config.toml
dataset = "drawn human figures in many poses"
horizontal_flip = true
color_jitter = 0.6
fused_qkv = false
qk_norm = false
moe = "top_k"
num_experts = 32
expert_mlp_ratio = 0.25
shared_expert = false
widths = [64, 128, 256]
projector_hidden = 1024
projector_out = 256
learning_rate = 0.0092
Rows from block 2 of a small self-supervised image encoder, named by matrix and row number. Rows with one number within an expert belong to one neuron, the router's apart. Each number is 500 + 40 x the weight over its row's rms, rounded and kept within 0 to 999. All counts start at 0. Numbers have three digits each.
Before each expert's rows are labels from the 100 images, of 14848, where the router gives the expert most weight on average: "patch colour" is the nearest of a few named colours to the mean colour under the peak; "place" is the part of the image that holds the peak. Only what is clearly more common there than usual is listed. The data: drawn human figures in many poses. In brackets: how many of the 100, against the usual share in percent.
# router: router (model.blocks.2.mlp.router.weight, 32x64, trained with AdamW), inputs 0-63
# up: expert up (model.blocks.2.mlp.up, 32x16x64), inputs 0-63
# down: expert down (model.blocks.2.mlp.down, 32x64x16, transposed), outputs 0-63

# expert 11
patch colour: grey (66 vs 35.8)
place: bottom centre (36 vs 11.7)
router.11:455441524470511420541523515495467427506503536437525428562533543525491498445456537503451456510441473458467576496495490517548499484513536461435497491519471487497444438554513567497492561528551568
up.0:512484500530496499500500495562473481494500500501500332501476499482632503500537500499500500500501500500382490500506493500500518552500501500518500505549359500500502499499500495504579518500500542
down.0:571462500487500500500500508444494506507484500500500506555497500464524500500500498387532503503504504500499493500449500500491552504485571497551500473495468500500533524500500463505734490501501495
up.1:503504496501499503500500501500489500508500500500500418503498498504500497500484500500504499509501431523449499501498500503502499519501448507520499500753404500499500549500485519493562502500500441
down.1:524492500501500547500500483541498496500355500500500458538501507344503500500500501502558529512487513500513500500396500512522500500497516502492500501442356500502500494500511498558569498500508505
up.2:499500500475500566500500495514511500451496499500500486518500504501557500422488499500498629432440502519503532517500500519540498504501284499500500499501460500500484499500500530460448498530499540
down.2:506500500500509544500500474505496536511494502502511500550500499398500500500502500499486519499497492501472500504600500501487505460498588559465500490500425500487454500500500499523274497501499493
up.3:512501517383526500500500540445430477510518550499499470502503502502507503488479577506512471454528496499500492500522500467491539470500498498637501536490452500500539500500503350585480459505499558
down.3:538545500499500499500500544455425596500433500507498503494500499375436500500500480500536457493524603500539493499597500469498483613500500556441500445560509500493514499500500478503538517495500507
up.4:492498501505500499500500499534500471505470500459500468632498500506527496519498499483491510501539479500482514528501499500499498245501442500529498500500500500451499520502500547500488492501494502
down.4:490565500513500503500500499498514500484483500508500501553500500382511503500500521561500556476505478500510500519567499496518491440476512504481500501448360500515513531500484626487353500500499487
up.5:500477500500499501500500500507550485500500500496497689482500500500523500499503500485502431478502655494421500500501500504501499497519519524501491546359522500500501545500500499500479508493519503
down.5:571507500560500581500500427529508515499510499503499572489498468492499500500505499373571517448496618500445500511474500504500495511502551544406500500466550500443492500500488488519587501498451466
up.6:504500498500479533500500500460544513497562500500500356549509500535401500521498499500508486499499450498400500497351500471564465500516545500498500496503569500505500499499500499501527597510489522
down.6:511634500494500497500500520523414499505500500500500531431500519448500500500466500502502632502480504500524544500476500506506496491503488497492500496499318500512501494500509566466425502500500500
up.7:487424403489501471500501494501538468483530500534490507602482500460504502501513500499467457492496494499491500501548500518500493505500488502507500547494476500388500561500500496507655580412545558
down.7:549526500498518513491500506440439518466500500532500482494500486439531516500511495306502530502534535500502491564550490489471509571508467524525500500503440500500534505484411464500612488505486498
up.8:493479485510500499500500500526587369482584498500508441498462500485577500498500482475470500510501621504496520487509500500500500496517503500497472500490503500500500480500507598499502578495520650
down.8:566526500485500531500500516425452558501551500501500511516499511391482496500500450404499613505529477500566445500575500500502550546553508436490498411499474500500569500500498497462495489498490439
up.9:500500501542500522500500500483647489500500500492459557550479503637574500633497491584422455542500490500521500506499499500505487511483501501433502508509446500501500493499498549500499497505498488
down.9:520500501464500582500500543466485502481701500496500434493501500490498500500473488596500426491493406500516523502553500475480495440510548503498500490438508500522497500501500535500473494501499559

# expert 16
patch colour: brown (79 vs 24.7)
place: centre (41 vs 14.1)
router.16:479566530492535537529495531449517489541468442468534504530554544563429447550427464515435522526480474540540562478478556467537450458488479431530556476493533500536448470516524524455447454521457447
up.0:470500498499482496500500494520427567496512500500506490482500400366533500518612500500594500505550501480498500500500500500501532517488500595490495492615433500500497506500487501501550500500453557
down.0:511497500488500486500500493550468525476576500500500500607499491413506500500500494461531526501473391500601487500510500507511512526450575429497500471457593500522552517517500482418586502491490456
up.1:500479497500508511500500500540507526486501502502500466494500500500502500600500564499586506492489405518373500500515499502498503494494480536513500500500476500547500500500500432498702486500500504
down.1:522503500513492459499500499571338495466435501503500550556485499521507500499503491505506498542499473499577516504394500442503481590500504493517500479576512500487503494497496545547616501499501499
up.2:499503499438499500500500495501249500500568524500496597495500486512500500485504507500499488505553498500498500497473500500501500452497501538501500532458471500499511501500500496525582532500500516
down.2:436516500512500491500500500489459455492372500500500511533522500557505515500506503557496342472541656500491573500472500477501478499542474506520500553497470500500510500500500500474505488500500552
up.3:510502500581508505500500500553582499500604500495489487376500500500504500536500500500468481539500489502482458501537500500481497615500498500499500574436338500501500495500500500500515502500500547
down.3:573542500539500578500500547500474495500492498490500488409502462627439500504497501503500506578603367500426468499473500453503499535499524496530500469483475500505550500500502503450505486500500465
up.4:487506501498500500500500500499320513500510500500499523430503503458497500419530500504632510498462510500342483431488503500548533486503503499496500505483500500531511500500500501502502524500500487
down.4:490485500439500466500500453653496494556445501500500490507500500595499500500514500494480508497481542500492511500539500500478522377535573476518500504382480500508490501500500420497523524502501578
up.5:522499500540501500500500498502519493452398497500512538423500456507488503485513500433501495464501526536570500483500425502501459517502440511528422502496502500498501497500500498614530499495500679
down.5:501505500496500527500500496460484499500460500500508662387502503485538510500480507519505514500486485500579581500504500541512496354543403469498500442506507500484480530500501523499536502500527498
up.6:601498500547456509500500500544500513500499500496498511496494500501587501406509498422498403502564536500499500500501500499506495667500500504552500500529495500501520500452500402494560522500500485
down.6:563464500504500499500500505467584473567510510500500457502491497389501516500500579532499460500489485500504486500424500501417504518539389516396500529432409500521524500500500499571502495500500541
up.7:506476500500500498500500518561434495487499500503491395515500500442549500501500517501504490463500617500487497494498500500516503542499713500521500500513501500519508504500500499500569548436500528
down.7:527500500486490478500500452439522417489588500498500470630504508423500500500495510595499497500467593500627473496534500553470483463496501500510500503559471500457475500500501459493560495500500532
up.8:500500472500520511500500463500494500500508500501457518500486500457500503306618500497517542501489511500494500499500500500500488502500500500497500500502502500500503496500500454500665557445500577
down.8:462419501569514490500500531470505452495582498499499426534500500460497499500500441417501480525579536500496500500465500418501493545500650481474500431494581500474502507501500546502558509496498493
up.9:506448500500500503500500500541514501497490500520478500451461499468566500512500497509500470498502500500404503500499500500499519498456500513352498500477499500488515526500500492498723536492500500
down.9:553500500450500509500500497390510522516524502497501504444502531562473500501499481463500511478469563508496510498499500500460499493604375495463500505450554500519481519500503376562587464501479553

# expert 20
patch colour: pink (51 vs 11.8)
place: centre (49 vs 14.1)
router.20:525527520536540500534506507556418575513480487492484438569466531448520444548422471495575557590480434491486528541443541484514507562469480522426497508539474510482497453496511516465502563512455501
up.0:523500436500479504500500508500535492573493504500500454578436500500500495504506541492499511504535496500509465500511500499500501483442388506492500509467505500328500537559501500506494478355498503
down.0:528538518466523491500500610496476499493507493500501411415515503418426500495499456596515420509481496501422501505497501496483482513500450604546500515524533500498500500500497483513606449509485478
up.1:495429503500559482500499482584509503499529499558488634497471500487506509503580471483495482496500492503453502504527510500499499500422511557386500506500500500437503544480499496487604505499580425
down.1:496488500503499499500500410500365499500497502495500548588500500512526500500499527371500538513495600495437504500470490519523508506514506470553501512515354500530486477500500484503507546503500522
up.2:481500499483500496500515499501614506490539500503497486501500500509574500497400499501499386499477501500499535541712500493500506496499473513500500486520533500499500500500488572499533500508500480
down.2:563521498498499589500500539507428512500464500498500470475500500420522500499524471486585584530518403494511443503477493496578500492516531507403500434493410500500597499500500504513515468498481450
up.3:507510500500501501500500499404345498500499500500494445596528502527395500500501500499500534467497444568414544500395496501499449442505494492504500500511500500535499571500500499500497536504500489
down.3:544504500487500504500500526527516486500425500500500576513529500349498500500500509502472655502500492500557516500516500500511476493479478459504500511502422500506501528500500516439363470500500481
up.4:505498500510500500500500500593409496510511500499500398505449500386501500502500500434492508500517460499419489506508500499495512557507498528546500504617381500470500497500491476501598516500500516
down.4:536489500502500495500500500450500502499440500500500504509500500386531500500502491415533492513533548500487489501436499488470515534506535496463500492500457500499511500500500463544732501502500488
up.5:495500486525500499500500428562496499496500501500500451522467500503500500497630500452499579500500489500498508500516500504500501622502583497500500511561354500494504607500500500500508537449504500
down.5:508469500465500502500500500452451484494409500501512481569501499495506500500496524401484470440507479508507510500512500485482497488498546551429500620508458500500547501498500499556677496512500546
up.6:495503500389500480500500500510406445501520500500506502480500500469500499500491500521500478500494500532482498501520505469483640521461396501602500510500545500493500489500499432529510355507503486
down.6:566502500502499531500500480383487501497721500510500464507500500436500500500516503512512499483474571500494510500475500499469499493521565501505500499395440500481506500495500501497510508500513518
up.7:521497477501468527500500498500368500500509501500498445526500500549503500488500520496601512520499500490414495506471462515518520503523508462532500500705507500501500441500499493525545502500490554
down.7:461576503474500504500500510484456500500378500500505547478498499375517500504500500436500551519508593500498500500487500501495528547504442446496500490510362500500525527500500498482611497500497492
up.8:349451500480505345500500500500496529497501500501503510621500492518500500496500495543495371500506500506425506500531522500500500500463504513498499468504500500447499558500500503498520501500511460
down.8:500533499500500552500500502527449482500554509500500427415500500444509500500501496468508600501505495500632498500377483500494496464571500453525500503453393500546504499494496499511559509500493556
up.9:497500500528503519500500500501498531500639496498525479444504486370500500501500499501475483500500500493609503500548500500477451507601639529500481479504470500501496472500499566500492544500500548
down.9:530476500518500480500500484516500501499564504500500385493497504585463500500501500565582400490472523500488497495499495437521500478519548527504500499496580500474509472500501486500683516500482525

# expert 15
patch colour: orange (29 vs 0.4)
place: centre (38 vs 14.1)
router.15:490516476533490538570469554444533504555475465464502487508504570543426483527476476548496546532493485535548527431432493487520448449451496439539522479479521517499445451558551536442417473482457437
up.0:512513499500528502500500500483533500527500500501480380504500523371494500526522500497571448500500501506502500439622500498504499452501343501500500550496500500417501446500501500500500515495500501
down.0:504618500517500495500500439500530507477544500500507470500500425574541515500498474548492536578512428500512472567453500495468463573563387475459500453440544500488550514497477442500497501506454478
up.1:655500499500500493500500503500497500501527500501501455539474481492506500483495501501522399497500569504498493500507504489498500552496498569491500502580501498355466499500500504504526500500500641
down.1:500445500505500510500500410500421443488514500500501427531500500479518508500500492486473514501484512500373490502501500523511503509549640411552500486472607500562476500500500498496483505534570501
up.2:550527497499500500500500500560495561518454501499494481508500501500501500400511449505500527546543490500507425490489503500500502727447542499464500496495491500481500501503510497493549478449500455
down.2:553472500508500458500500487488484546496398500500500504513500476436499500500536471480498485500499545500442500500685500553477487549492513559428500502557430500500527518500500494489566588500512492
up.3:566630500502499499500497499487408496507526500505499531439500501478481500531561501497560500496500612500501500485493498500500501512484516593505512505505503500494512488497500393500506503398387494
down.3:414486500458500474500500514614451502507492500500500446487500510415501509525500565500504494501462544500488500501548502498502508499458413424655500533455507500518455585501488468528536503500501516
up.4:531501501500493541498500500362481542500504507503516622535500500541500482424464500484647468500592529500488500439432500500500603509499503500500500499529492500477500490500500486500512502500500489
down.4:484479500496509454500500580584448475500412513500500441414500500504497500500442523549490438474406537504507506500505500486486500499466443509528500615585447500501553549505500503546484493500503425
up.5:563377457504500500500500491525503448525509499499495503503465500488519500501521504496501505598536546306482493492582499500482503515497522476521500500411546500500520475501549498500500484459500498
down.5:479443500489501493500500575412534467484494500500500537466488500568503529500500479574497395434515497500508498513447500421452502445449500519523500510524586500507529500497490496525651524500539504
up.6:606501395500340501500500500595513500535460500492502490524500507472491428524496533494520559526500504500500492434459489500500502500499481501489500496433624500496487494508514519516500476462500498
down.6:472517500504500500500500500352492555499437500500500546504500494498491500500500493500501489501492503500479493500687500497502500608507481520456500501600465500503504500500500477500409489500501500
up.7:503500498500393500500500501468501497504634464489499456503498500493533500708501500500501496500528510370503497495483499501500496500498499494558504483473515500500500493500502531513500498497500519
down.7:493498500497500509499500472501464505502430500494500522547482500521509500500500517614501428490391498500641500520500500584542529503504588523457500507455397500497500472500485502477417510500500499
up.8:500500522499480502500500501495592500518601501470511538399501501502492500473503412499460407499533493501664498499430501486511503500447603497497501500493494501496500512502501514501561500500499510
down.8:489478500545500495500500484614497520487520500500500487417501468517500503496489519507424573529432492499384501514512500500526499489501428499603500466502554500505492500500486573493442586500500406
up.9:502500500500496526500500500437489364500500500501500452552500500500500500625495571505483492500486501526499499496367500451509487445495492502500500500501335500508493500500500506501533502501500500
down.9:573533500499505500500500539508457492502506500500501514512505519297500500502488500514487456424495486500527501498593501504479500502502501497518500486400522500503476486502509567515383457506500490